config.yaml
model: "image FSQ autoencoder"
horizontal_flip: false
encoder_norm: "layernorm"
encoder_activation: "silu"
decoder_attention: false
decoder_upsampling: "nearest_conv"
residual_init: "none"
optimizer: "soap"
learning_rate: 0.0043
precondition_frequency: 10
max_steps: 5100
warmup_steps: 510
Rows from block 2 of the decoder of a small image FSQ autoencoder, named by matrix and row number. Rows with one number belong to one channel. Each number is 128 + 32 x the weight over its row's rms, rounded and kept within 0 to 255. All counts start at 0. Numbers have three digits each. After the name is the row's rms in percent of the matrix's.
After each channel's rows are labels from the 100 images, of 14976, where the channel reaches its highest value: "responds to" is what is common among them. Only what is clearly more common there than usual is listed. The data: rendered scenes of coloured solids on a plain floor.
# convs0: first 3x3 conv (decoder.decb.0.0.convs.0.weight, 192x192x3x3, each kernel summed), inputs 0-95
# convs1: second 3x3 conv (decoder.decb.0.0.convs.1.weight, 192x192x3x3, transposed, each kernel summed), outputs 0-95

convs0.149 119:161110104101119120107161109121111142114127159143117130106097153129159175122057102175046058090137152116135084120156115122128132134140121131167127091146101112109179087126100133131155138075119148125146114109109151099107112118151129167119125157111115119150127098133146130100133134137116069138
convs1.149 109:142121150145173116148090166174129081170088072118175109124179128135102142166150160120216156139129143110127156115115115158099124123112158172026070183150115118098031149137122099157090126138126120105096151164143134140112134094159136062122117111138109115127130144158134106127080123092132162102
responds to: pink object; white object; count: five

convs0.1 105:120096108100090142127140137094119088146096143117088075110085133108169121114151142151129106116147112102104094070113125137100163130042167175156113105141149154128113131135106114104119133104038111123123153136148143148104127128159095078148135085091140130094187081102029126160132114112149171121
convs1.1 110:150114122105158109132161134115125119081132168154149116041152083102076120095106106076118094114104135139101101135175159126168127110202146051118097141123096132095130131105085170090153109138132126078111138115096137156119146150124144171076135168165137087169120162106145118086130172139121125109
responds to: green object; count: five; its colour: green; cube

convs0.23 109:120117157154167162155019113116145150148090122172171153091138118094136126149103162094118140092126126109090140093162091196105064093113116091087101102154192107138169164096097141145160124146134118111127164102139126122147069124210108155114155159093110105138188096151136208126120115149101140146
convs1.23 094:108136113053115107125153159112152094168125162105142111135164111170111146103134134176113157188123120166143080128139109059173150151115130162202130105081054115165132125145133122119105134076124144101101098113124154125076169083100108106050140061168148100127106107138048131075139186093184108152
responds to: chain link

convs0.184 101:164132106155097134126086144014163130137154123135141137119118167092120096106109134092146078142113153144121125193115163159163119050090089156139092114142167186118142140120161145000022117160133139109143141170163125221108110107078102168117142149165113106120173139148148109109152102119124118136
convs1.184 082:090044139060136118117172122134126161119168125129116156124166165122167162155152133125111185113170073119155113134131112145125110136105171065086194149132087125127107115178136099209158101094129132174152155058131170124153163096186155125135170113112143141145150107151165141184126143156098105165
responds to: red object; its colour: red

convs0.137 090:152180076134095182083176135078136115099171147105107086129117078116146107137150073096122122164181118122115109117156122100128123150071124115140105077180067134109090119149117108112150122119037131139138183106132090076139121087101121028142121139119125112117121118085106153164146179097124133138
convs1.137 106:098090131148120086114150118162099099114104128119156139079126162123139167087130172158107146148155167105140130121125102123095140099156115136100181134088156141143105094135138173098119093106182164160125074143151145160130081141135086178086136146139090136145147148097114087075097079106102157153
responds to: blue object; disc

convs0.83 092:088087094122129148102129135137191072087167083127098129164117155095199156116153120100131157189119112157149095140165149094116125183090103111125109117119170131180115169134087096117127133120121131106091170122099126124129131109161170094082123099145139193127137082095109140134118164189142110102
convs1.83 087:138114080132092109115136090124091166145084175093167146119128117200083094175107129176165093112149146094103194124109143146142145061185064123112143140092096114087162060093170155079147097155154119132147109109146150076149122125093101088142093174125112110131077100173102127170107096074129105115
responds to: light from behind the scene; tube; black object; largest object: tube

convs0.45 101:144126191135121135111080141129177135127080164145134099130135124110194123129130105143151140152124143144120185131122052154105084127136113149104105160160095061122102110094122133142086086111150132133106101100131117102119073166146174185097130124126206087048125176154143087093113130132131064145
convs1.45 092:126147080119103134136119119108079150125158135100125146112125105165141092151135104148086153134113151084142096193152148139120068122115091105057104146107131174161112131130117082136155145109136129122142087149187124188136136073138168063164169148237068076142148100149136182197156145083134151113
responds to: count: five

convs0.190 094:124114107132100114161057067137071102141065144152119106146100119067130123165135176090163106171103128140112167085143181093131133104112206141138084080105126161100041146133128124169167128081120097128158155150148147027118122083139142062145137171125117154141123068101018057079125096139118101134
convs1.190 101:100164083120186151131210205131184138082180082131119145111127132139104164134108116110137135078129106090074089116124093167129108114158043119125208127088132116139090154132121157103140143149135155112102085150096110118169135126117146181109103075109133127106158099142185183104100168139150094141
responds to: disc

convs0.121 084:100171132169130169111154134153111165087096103146173119158131136099145121150117120170101132042144114103144137141127105070117148126146125148098118045129093126123089104100146147132094132131159100161160118177144110043089133135079093054133126096136109126176126085089175118114125132089144055103
convs1.121 086:166128125099095076173111169127162120171152103102155135144135123162153138082125090153103128128094120187088106098121136134161180188176212133075105139115118131098141112107133090135166161109085139107105186098082116191111155149159103158114122085123091153121119138126172166151119107186090147102
responds to: cog

convs0.171 103:159144147157130094122118109161120126135125129146134153114118120150103127136108106143055216139176153109115145122121153117134182120121146118127127162117139097127051162134156102113088133125048107137178135120093087112159091086189132093111136109100137080108113187150110141103115094115140143133
convs1.171 106:136123101109187141097183152047089111122131121114137110108082138081168075115130111101192029125058110110105120126128104171147122160114142127101066136152129125113185125126080143119179111151162144128064153159162168099121140156101149136173062126116080149135102095093122126153146138140138157112
responds to: teal object; its colour: teal; count: five

convs0.154 092:118146099159114161188107175142116129165121180100134077088093121115131059113124129125197122137166127052129121125154114116133116086142128124113067124134066076135087084103163158159125100087107154143127091123074099107116147107133076119097159102154153102127134109164147091102125139147137162131
convs1.154 102:137059137131160124081144099115134150114137086136127131152114141135107187182080074149067130054146148143126165145109159115176164160108181153146063119161133121128165140118066101120104178117129054115137179176127117137102136121084181133121076127081148163082180107162161141148146130120113112117
responds to: count: five; tube; its colour: red

convs0.136 106:100098119172083148135112151094115173205081131093111137111125150132118102103117113136156184143108138132108131114142120113136115139091124160104127151199143034156150132150189130114084085135096021027108214139117072158136156064128105138112135111119161132122092190139131104115154121116169049118
convs1.136 097:110139171146161066142151106197123092027072107128108108094107124160121156129117144121072145185171151119121106171062149149142086146121079098137156093132093146106110152109114139132136194154133131140143090065115149108072123188176134085105184111114066109111149121163115153148146141131191155110
responds to: red object

convs0.159 095:173134140147050107071123106141116098138136104143133156129100159172155179047092150142122127128121102147142111134144133181125178180138120193124151079036153134128094081172146147155114126116163127161145128164173144176171124131138146113144131069148132193091133097134170051112139070200123120181
convs1.159 087:136119112106195167152071097219068108086114136074147104180196108062151112126138110092113125117168120069143131140097143097127090153123117091139101139169139073119132081147158116153173107116132097143110128112098095106130163109110098152141136164134105152144131119129145134121115101108099147143
responds to: count: five

convs0.64 092:120095107109118122094065066091084093101126066167126136117133141088098114097124101071099144098172117138135075129145157177130122097112094102141130118058156145115117086126061126130137108169088106091094153135100127160134096090121151126102156150119145124070187086137078129113075073111178070149
convs1.64 089:168136129150114160127128153089172112119117153116138130203147130147088211170121212144121115062119181151108179144109073111151113182150169107080146086146146113123151187164182082125115124116116128139117105085116116143143142140095075109143122084147133182121114160133231126130200186121103091126
responds to: disc

convs0.146 097:082118192111101136085126131108103136102128134139169103076137120077113117103115145118204134112157137122072128134108146110149142131096134182054162188084151170127083223137134077139099177080065121140185129151132132143144134081118081073179078118104135027131093082114127141144137140089091118129
convs1.146 099:137098072147150118149109091151185134161150124127090115175145161136119125090159139144097094131120110105122083082146103105072094128144161084137109091145139108123143087101135131171163122152167133130113152096071111104171110180165168169142178131133159187114144194150138095189112085105118101153
responds to: green object; cone

convs0.128 101:108115136060149132114132100127133149135099066097182124079173128113141089167138175134161103165130120121136154049152122148121174142164135084124083096167125068130100175130132146122105143139114138125113156130050076139110213117161212106080071092098131130104110085129142126178093143159141074133
convs1.128 099:165120102161057124088172149111139134112140170138080162144063126131112144089078107098120133088120110059147164219114099153171198081094144183097137183117138142110099113142073108093091101105125101130166109188189137096121059114097070132182165191161150082096099140147108110110189124152108152108
responds to: cog

convs0.49 090:104168146126112152153065113158184152122110139153114078148145120046152092161200124119142089104148140135118143126184121065134108131142082114074112133142133105136146151085100100147173084130099064176070105163149168093076131123118054135125149130165095095175141118143145116176139090102110157144
convs1.49 095:138116130106134146103185171150074098146152135086140139100149117128129166161101134140135111049128120150111111066112083180090038180163084130092182146084122163069126109211114107091155143132175180104126112103135109102139116081168136112152129102083078167098127110142175114140187132111114134125
responds to: chain link

convs0.73 133:114119136130163157112136087008126124130118110131160096141000103178117115119155136131184120133117119130105109157065138171143109099074109123102028124139144123136144134120129139114128131089164151112148124146123122149158112095150107145177125113147133132114170101157132174174130144096131118136
convs1.73 130:118136135163069038130144119139153149077153124128134171128206110108158097186082131104067129164175120120112114122158096073101129159223098124166204124133105116114121118148110142029079088123066091152134159117129129151109107137103154145096129119107113123114119129081139154054163109141160129138
responds to: green object; its colour: green

convs0.82 101:116123119137080137115105048139095043132177138148163137100120152127147113096149133096027188153131157131134161159130110133111091136094081127129130069102134140165059071176099122129113099151200154147106165111115139093169103099127131114063072111120132175115090195089062139105105113094093109109
convs1.82 113:145105134091173116101152162076118144120128115109121121129134102088123110154139120141193073159088110164136121118141126174138139130122189138106058156115079121110147161124125150177164118115067130118073107092115097159089162139127124131148143162161147120118180034143159097165174100119144123123
responds to: yellow object; orange object; count: five

convs0.16 088:155125009155150096062143143146095093175144140137102131088133155080067156214134151110118091045119092181152116096112082145118170129142154148123110061101092108148090090061157132146147110105117081120154131113131027213100142094141175111162126126148130124130128097109123138127107148147158129130
convs1.16 101:112060155094133122159134161136123140128124094122163155082120069180168079094116152121144167136134109077130108144097147093102108148064139170092183133125168166086081149183145167081160147122130203157075121106089153119220058083110099125083139157111099127083113169132150126138160108109111087176
responds to: light from behind the scene; cog; largest object: cog; tube

convs0.38 115:092149191133176075164087122099133132127070109127182147127145141147210121108159126126137149107091167116165142076140057102110159154117081131119094142174054127154108104177167035132144095122107102103114147115108075168148142069099167119120078117110125096118114135134106145168111111154092100104
convs1.38 111:146095077109093179072160109150118103138111143124091106105098134118065116121083191108087128130125093149124115100145167148132116137080159150113108096091123174120121138112069171041113184079156106149074089099169136125056093101157100127166154149176144148098140122107120077074117084090139076164
responds to: cone

convs0.119 092:130165110112135173123174151094140101102136119147136108129111130163125178130119089072180058112151138105123106153130139166129116150174092110103117106112096115143152166120129178175101106136145141150108107131150142150165125090127100111161127163107110145146132146181131158028075135100209110201
convs1.119 111:135068152121101113146040156126187135194098155161146069113082192089085140147134158157082113084105158137172091160095142054150141081114049175123129118136118148070100117130143129098152160114179125101139125127115108092125093165126196134133180140186149125140096135142081086118133170146123150089
responds to: tube

convs0.35 089:107127161131116134145056130109163135129126155136148048108143137110148120120153142180100136183084080108098157132113091144113120131092162122114128173165083073126100080100102094122137192173167148184094132152120110080142140158135144101166198101089122128053139144152168092128092112181126154094
convs1.35 108:109158114136109122114102113139112148087109143098160174151128197119114142126142154076159164095191145093137124160155152120151136134118147112099118108124120169125112138136109171064113108113103071065080162144138117125128171125120116155112108120152061150126152135099130148042106083165117129156
responds to: blue object; its colour: blue

convs0.110 097:118118144139086154129138084120111143115126111134130112157080100128107129074159120164137152163083180074129122155185165081141111071166139182118154096149104084173111099106188171131114163114099157058133206133114125137129118160171132176067144072115192114104060132094154104141174113131160111175
convs1.110 078:108185095129182146099142160123076128158109085179054154123075197116163080129063166045096171066115111127088148110078134150129131124083101061121153140072169137136133086166106126143079154136119135101138132132096113104144105129165108201128091122131085155135091149113226168152170136108112109133
responds to: count: five

convs0.155 103:111108134184111092113134123178116136164105158108138113149140104131140114163133126152147244110120139130110222097190144151141145135113146096072079132159154129091122123164114115104124099075086131159121151114101049099087118134124138143126131100181135130166116162107152151124139119126100095132
convs1.155 108:145136129109159157149103142112092110125155101100092110136145178103114130126098157107139014136160124116105095143105081113179085131117079114187103113090076128122134175136119176162098160173197127090126069138154124129161116113118138115112089118142149136091123085097097078072169174100188147123
responds to: red object; its colour: red

convs0.24 093:076124110117093051139140127094105118124129170153116096138131082118151182132173127155138128125142088115123162127178141154124180182117099103134141119132079125092109091174169165124174117139161068229151139109162156070155105159100136158106128116185076167125108191078144127123113184156175097116
convs1.24 087:167092110116153145099103095145140100107127057115154110145139102132080124117126163087081146114137140096199148056155154069128067104094135158092090126098129161109105165114058142138129157159044152093113078161159130177087106095082110042126120153165154135078136097135119073144144139102123129118
responds to: green object; purple object

convs0.153 106:149041127092199143089158151132149134172112125136117112128088162127081138129102122154116169112131143102133193144128166144124162125186161136132000150172133124104170159105095160136110128049130158121154136141128118204114124101093170100175167157111113132131167135137042112152115151111156130109
convs1.153 109:155147088121062096099203121097087142062153166098173159122163084158092115119197110113127125163127112136121105116193134168126140194133131135071195099093128119152151126124151127163184172165141077083064089120154123128141151167121112093126130157109129158109136121177129113149132107098182134142
responds to: tube; cube frame; largest object: tube

convs0.98 103:066147119117167098096115052114178171127090118085091086096093067162105128085105137096090115131094116088086099146112151143140056110114121155121167177137000168134071179121129181119131151134122158105079094134083118165110069136119112174153106105133145082059143139090061123089156103117067171078
convs1.98 099:171109108109137102135144165139081108118125111136152125093164147100149151164113177182105119097180178162195109068165134107087152135132144074200106063138172102123179064143125047106130164151160074103134183125074089076060139107116152118063199162157139178149134081141095106193144137108135096181
responds to: chain link; torus

convs0.134 119:108127149153127148122145115142132104134152141132153107134129122110151109130117080124151151142126142116103124166106123139126086122047122112121148092158093118148152143136156123000119125142153158128123141119134123180124139137145126134148104158138123131135145148140145133141122126087131106132
convs1.134 122:140133127126099189109101134117105110126142095147152153152090120150127134143130163160136114104156087093113127117127098128130163125169127158073081164106138108160094084133113098255180162102163129162129129155140151128113098113128132091145170119104123142114092108163120186092087157179147141127
responds to: yellow object; light from behind the camera; count: five

convs0.158 093:159119137168165133065126137149172150115134125089024131122165110128122118169141140142170090061095188122129118097196072156113165154136129100120115123150109125093185137085105145127160101072145159165154105143125052145070147073126183094109156119134130136150118134159101140171125147044163103101
convs1.158 111:114097130105102109135135147118132095127094130081166116101125119107125199136154128168089136153176126123133140115037097118135121103111133147166142099122152129117087201157159165132172154142089077089087127100070096180164116172151130164072136162222119110119128094150098081136105093048064081131
responds to: light from the right

convs0.165 108:157098080120091082070135138119082152132245157142115115089081113127101166095028198142125119142117165122197158167126101173137183145134128138156120138101160112099146112116193108159114153166144114111112161108128114197088105105109212101137118151166079133123142146156099108089114093096124041205
convs1.165 079:138131109141170177157218146125138138138126140149088120138143133177148130109183048160100059155201085064132099098143114108135088143156101157108123168172117113102153126162046134106166104079110141110157086110093072123141170155141138131135166097074184101124153125067161110158148138154147167118
responds to: disc; its colour: white

convs0.63 105:146157095089117138131107099168180112080143099111161088058108152101212136138099088121113132121172125152149135133096084191123144142094126172152138141074110086119183140070141092130131089149127161161139104184092087136180165067151131125152122165134122155161167123140048131109077130075107127122
convs1.63 109:119046137170080162134127180102124142141076163134152087209065136134113120092111138162129149100138131099150174105127165078108101114141139123000097115176136128131087120095151176101102121143145131125103162113117146097083137199094140136100135103118149072133118104129157154123127138178121138130
responds to: blue object; tube; largest object: tube; its colour: white

convs0.162 101:119076119182142095126173116157095188126155134120107151111112144138109115105115090123046213093138138133041201137130131084139191162115125132142057078111122114158108135147072111084108157088143141140149168112080059107145164101110070107074117115081113076101130157080124127128163119126103139103
convs1.162 108:165178104081115150156115157087151102131150111143129068108103136088120122139068120137155018119137124071192063128129128118140072151133144071092067139093135119119124153112150152105168107172113105104087134117093181175116086131139151140125157089226125116156124096128165105109108179131171100114
responds to: blue object; its colour: blue

convs0.152 099:171124117127113105076122117131129095151137136155151149128168142107130146146106129113178093135133133123076114124106162127168140151096156128186164126143161133112104101097085152153169164137143086164150144146112121115082146105098158129077146089129137174085106135179097182132134101086171090063
convs1.152 107:098117093102129146139116159122171119133111134137153171093130125104147108092157168132150104122097097028174140150159117110106141125186084162120090168122122163168160143155202110129092152150081138061141140117106169135133114149179086161130109164121073108101105155117127096138142187196089115128
responds to: tube; light from behind the scene; largest object: tube

convs0.156 088:057078081163155105124117118118147073104106152092123157162112108151057156121152167150121149121135117099094130142124079110145097125153151095115139170114116150100101139111122077129142117124116147100122152118153078110139135214148090141089066091184107149109108156125090093124170121162103123016
convs1.156 102:156097138132140149119114124159107157145066134158089115057140149116162142150100111094119121070153191140113104112119171136111140104087092084153107126150084110200148121099145103095143162169175155137146109112123093112107133064085152080106165127111128102114119100121077172134119134099125113144
responds to: red object; its colour: red

convs0.183 092:178149129138139082088119129156112140145167143133196202080171120128111111155152157134146165158111117133141169139120110175137134149152172165103093189136137107112089161056122167165128128088158150125150099131088132155112180100149196160141096141156111124126092144169164085104142095092118149214
convs1.183 108:121103179128156096129128125158129085113144129186129063206103137115161176104138105137140074118120136149119136131142145105138124097123136038161118157125138121139128113115150057119084103134127129151120129166156163073132105146121084141133183164117159150149146148143069181239096145134093084040
responds to: chain link

convs0.93 102:138104154123106115152102131122216173137133134120154124096157106146084085104161133107123155121147161086093138094136056156145171086117071122130141145149118108148147127145113132146151104123091162136086091114142098120181123077114093118165145163111113142107121155142125116141142128071064088105
convs1.93 113:148136117150165140137093132155096033119129165159106119170102124101171146156109142148121067107088106154135150172077134070150097129119159123109116118143165125118103076096176138162064109132156091163183175083125170152085161160111190103123176137104109106196140083180137122124100176144125170091
responds to: light from the right; chain link

convs0.172 106:134095146111106163137060135135076144124124104079104149181144135106132109122143124072120145149099129122102125134197118107182118086088118186113168112105192147071167213129153154123148146112132158130156128122120145115126122114137079113163123129150136135155103100077106093108131150099136137116
convs1.172 088:119183092118138106099127129127130132130155158202112115131115080106109137111073152105147091149107130195153109085082165128058113143133140104095140105153115110133102105187118138107105119103153108137079174139169167072139079170098113098097129112146154104132112143152120188120167168122149164146
responds to: jack

convs0.75 096:142102121132063215168132136162195190128102158155128141036159133064143114123147114141126075085099160124098118181148098129141138141112101126120086182218091115074147131100122084149075130137112094098106180125094076165107166201128147129087079132122128095179138140115084101156113138146101154132
convs1.75 102:092153118155163108055125127097181091142097088102136150150121154144117093135089121163115123142157086152081115112124154120117091124060097132138188070082157156148123167132118176073154098146090168175151097164095134164137104088106102102191147185122118176102125141169089123091156138109125081181
responds to: tube; largest object: tube

convs0.84 150:101153124136131113124129160130106143127121130126118132114175101132120116120131129117130115117101125116138117141106137123132117129148117118123107121110144119126100110127153136135114121106011136131140144143133145125138115134140136152144141124131135128127150120156107113095102142072099117129
convs1.84 161:122096128094125134130140108097108099106136118131176164164094147115155156163122138108224126139139146152100097136175103119133188135188120135112175123168099115159114163151080073083109153091170119095110137090092106122131092114039124124108117176095099150147071141097149185148113110186178124154
responds to: teal object; its colour: teal

convs0.56 102:077104094102164125110173066137126102093155095127125144070163161125059141083104129155137146094133158121104065125095143169187168107083146108136135036144150098157176105147089104125158123094136138108136092108097109156117087110062118152087072106137137153114114097141223135123204100033098057074
convs1.56 103:171136148137115196100140147070177066183119144170081123132102170137188114147156187133114109134133063107153152087228142048075142135143107152110095124115134188170085095113138129120084143143111104100119167119186151082144111128171116139087147149162137093083159182101048080165100106114113138172
responds to: pink object; white object; its colour: pink

convs0.125 121:097142101115120102175105092089135187142055122167124115168092154128120084133164125122168112089154076110094141153149078152094119144145108149064124190132073115135101092091125105127125140122134143120099106150148106001119138138150077139176201146087126164097147164097171141104103102148111224148
convs1.125 104:170127146089132133119143160187136061114138137127151141099134133119084158139109105131119081116141179141166139085093155122199139122090130117122152146124151118085094116126142121131100120155123117096163124065129136152116085084099133104068077165168110091056130051179044076177139152147163062134
responds to: chain link

convs0.69 110:122092094070114145119111128136164130126205135124098120086168150099088133123131141081123111090111189129100090118115169136152103088134106139117084097064163095124154163180105140195167122086135092126153128052087088139135135137107165115120130100152182178142192113095131173124099123167149068137
convs1.69 100:111163093151115169131158188107102152126133105151157113124162150175154077120153113158165132117137070064159131101165124075069135073174074197129147141141158150107117114071144134092091100185067104133121145158138153110158078090133079154133094184111058064124065191105131157092146135099121153129
responds to: tube; largest object: tube; its colour: pink

convs0.11 128:111130156149124146130160137077112083143163154173066111139000103127093116104088123155113137091153117124141102125091141129132139140152089138146126063121122106139206085137125128208150137112025144120160111126114125178136129152129141162128096135124117133126133118135132120114141150054152128114
convs1.11 141:124144114138133152110108092094142157070130080083175147090161109118118189137126168115210108135135107133138135170170106113113117128139159142049134146123128128110000100139132146105090128091152097115107146152178093119124109063106120098132148104127152113128144147154115157153082142146105130132
responds to: pink object; light from behind the camera; its colour: pink; sphere

convs0.33 089:190102104085164119121116121141181123126151136185142136145159105159061135174123144088158082117126154102132106119172091147128202151102127107142102183122098120102144122095120154154126100159118144117065117096156062135171102167099215140095122117105129133075144150113092119113146141071135016116
convs1.33 101:093123063104157121057090127116074163130139109101130106097132203117181116099111144129114164097126144104180141190140140113099052139164155179130152166119159120099086176148121062154150114098126117137151134169070174161126124103145078122175125145081110157219114102136157126183062106121154175126
responds to: cog; light from behind the scene; tube; largest object: cog

convs0.87 115:098103128124133132136115133114131156073151093135135107068106116057149134128130138082118101123120137083187138082099143146130093104111111177125103144108149151130106141114149110118115149132112011140103137069145111124215144123157138101113095131167118130139148149138091076117105054136104166140
convs1.87 081:147160162151096163137134170151123104158148133104112139123103189161081164180185095144118147156097104188062119133129130138082148156081069108108104168120119104143144083127142113117152124160108175159148158183145125086064078042030108066168096133070200133130126067129122203144138170087150165119
responds to: light from behind the scene

convs0.60 106:142152053160117138129115110098153120132163079133100137142119177120107117171156133136144138133138115119104118194120103135090114126115130141122089083167115164121108129049178119112150124133129142089150097103088104198113123104104147077123139137158135173118100160133206094117167136100095020149
convs1.60 098:145101124103116114099092102130122140159153148135130147114160117114186090108045107069121148090125120153118151107209152140123146100186134145145179180074119098175169126124074141115065066115162101136119167123122147166156129132167062128079121184101142067139161116168088165128104102126158187081
responds to: capsule

convs0.100 114:187086162161154161138130050116104130176111121147177156134035187136216032068164127092168149121114118123107164140122135103128052110130120139078098130163127182133071149107098132138123109096019139145145133117141156062142125109135118113123125159122152113104115129105134133072135106163155125129
convs1.100 103:104189070174114114123142130059181067102123114104053136143167094139109150142113086104009101144132134105084134107091143170119106165155112140214109103081125132119120094084081174096071191148160092186132129168106109153114159126136121171105106152160113144139156082091150082158131127126092148071
responds to: red object; black object

convs0.29 101:089103104111141106068081119137156153128152130107082151067130078135107093161098122105205167125121157109070119113121085131119113112109163117152137179157145169123124061147084089097090150129097174111111126101082084155177097155116141124134161151127121086084098182125109116088133153111126183164
convs1.29 094:160164157168048123157093150120124100097122181153114146188111194149131182129136149199142095122130150181154143086136125108165162171107127143073085107142113079084116146093116138147146091140135130125179088155233103123059153143134129120109123134157161109146174100117131164133125111137133097120
responds to: chain link

convs0.17 097:112111000092085124171204119107087076165099125159095096150140139129138106153141150109120122158159107147104147126130148127126151125137162116107102100109070131147097196116104173126133130122157133131128129115143140095080153118175143102078105166110146102186167166103084134099115126166125114209
convs1.17 095:176194208141094201089116106082151150146127127099131134159102113132148100114135101148182086175108129116122143137122153177117069096202104119143155145144147083150146169141184125178095089142129133121157159138090101050122152200103125134128079053111163110119110106143108136188097180133093144088
responds to: tube; bowl

convs0.181 098:107085152116063114102089076168162086137083141131161133168116120135098160143120086109141142161143083116122115111132087167159170113132054143128111186139167136151098112178120060107150119116107139091084106117170120135164076126135095163116144125096128059111110123158135087148101147124115163187
convs1.181 105:161128095108158086128134148108098082116135140056132157089151139098102161144160141133097118130155143194159168107169158159166084124043184083133181097125161149140163116155170126165116149160134117150126145090134142143110141102147144141149125111084129184131161132112128144123131141122108143123
responds to: chain link; jack

convs0.113 100:098048161155109170082142109062108136085114131137061130103114145128130083120068112094099067127102131086147154154162123189060193123089163136101083107107156133145102130144083123120120131101136206176122158127090067107145109096124105083154126085109128056067120089105131137128124151123125163097
convs1.113 087:137163120138126111113087105173164089161162127137187152161133115115145167129138124151153249092115108097121152129123138130135161159184132145173191164105111107089120137094142110061112157140124072102125115168171071106136154174140114148138076140185114126166091153124088133130117136121148131181
responds to: teal object

convs0.37 105:142153123091168073112132130154118170151094058147128194153154089120080174105060107108115107125123061106157085117104122169158113118148121115134117143091163080072148116116195140183103083135177139105150138110139100106179148108148119169084125113118114089105099080157109167155099133187122138143
convs1.37 092:132127120160115188125146145121118086072177137129146121130101145130164132149124119160128112092106163106122154118126070090095107151157075119098134149152166164194055110172077172105133147125070101185178054140116167163071093164152122062138130133093143167153129119142163107089161181137128132129
responds to: pink object; count: five; its colour: pink

convs0.133 088:166138169135116134139075133104183145165125145155113163101190130102108070147112076140135114127187085156137132097127092104100177154107133162107128161144014124103116104017122109118143086209121120154143122093136107145177081103130106100139161152142115066065128119176100067130132063132109113111
convs1.133 101:107095099152162144141140111063089099152133106075112102141044147125108076109164132096243103088115154096081097109103128145162160135154135115139137140185191158182084115127116115086075167078148112104080092189121133097105143101114095126146120121147130127161145145091178155184172121132163177100
responds to: blue object

convs0.50 103:088126167172114084135069112070112056107076108122162135166113135112143133116159188153098136178137094092131157084148079109109120119042104112089164154116127134171109135156094098142118112137107122142138093105159101079157078143125120139121067083142111181132128159089134161142151153119091122137
convs1.50 093:090163103091122113131151153109091164130136115104160131078138101106123083184147089124168095131099156128091144165151133158074207105241109132191111112128117134087168106101108148112170137067138130155131143136081171096096141117102118152129150152182140136142115126141077115074109121129145117114
responds to: teal object; its colour: teal

convs0.9 091:127120104138122121085116163095127050118167152114147204151104101103131138125123134152041036151141124091153118125133135123139148153213150112103151118120131083109089129169093158134161155122178121122141175149137135129204169131111139099123092095105135121128168178046027107155118141104117098141
convs1.9 102:161126097159122130128096125153135125129146115134083095195119101108107110123133111108145187131148049125139117075104125136099150108112122131156081110135165130130172123109140086109111115130010109155100095125124072161066103103155113125113130156153125133051100084126158176109129125157149100151
responds to: green object; its colour: green; disc

convs0.114 112:126102149150113119084122104113106167109149097140148108123119112155087150033144144090132130114130123122113151106138124121084174122105135148178106112136053129156112111094159134143117112163138131145167121122136123164149141138100171133145178150121085149111106150097165086122168174177138093128
convs1.114 084:081131114133107100161165057165127117111101165098079101118157145139094105090074077159170093134091131128127068173117141137142105134170205103123062100120148135113120139139157170158131124124095157127094143111104113136127130176150143163076100150083113125115106179145162146131086070112125162088
responds to: count: five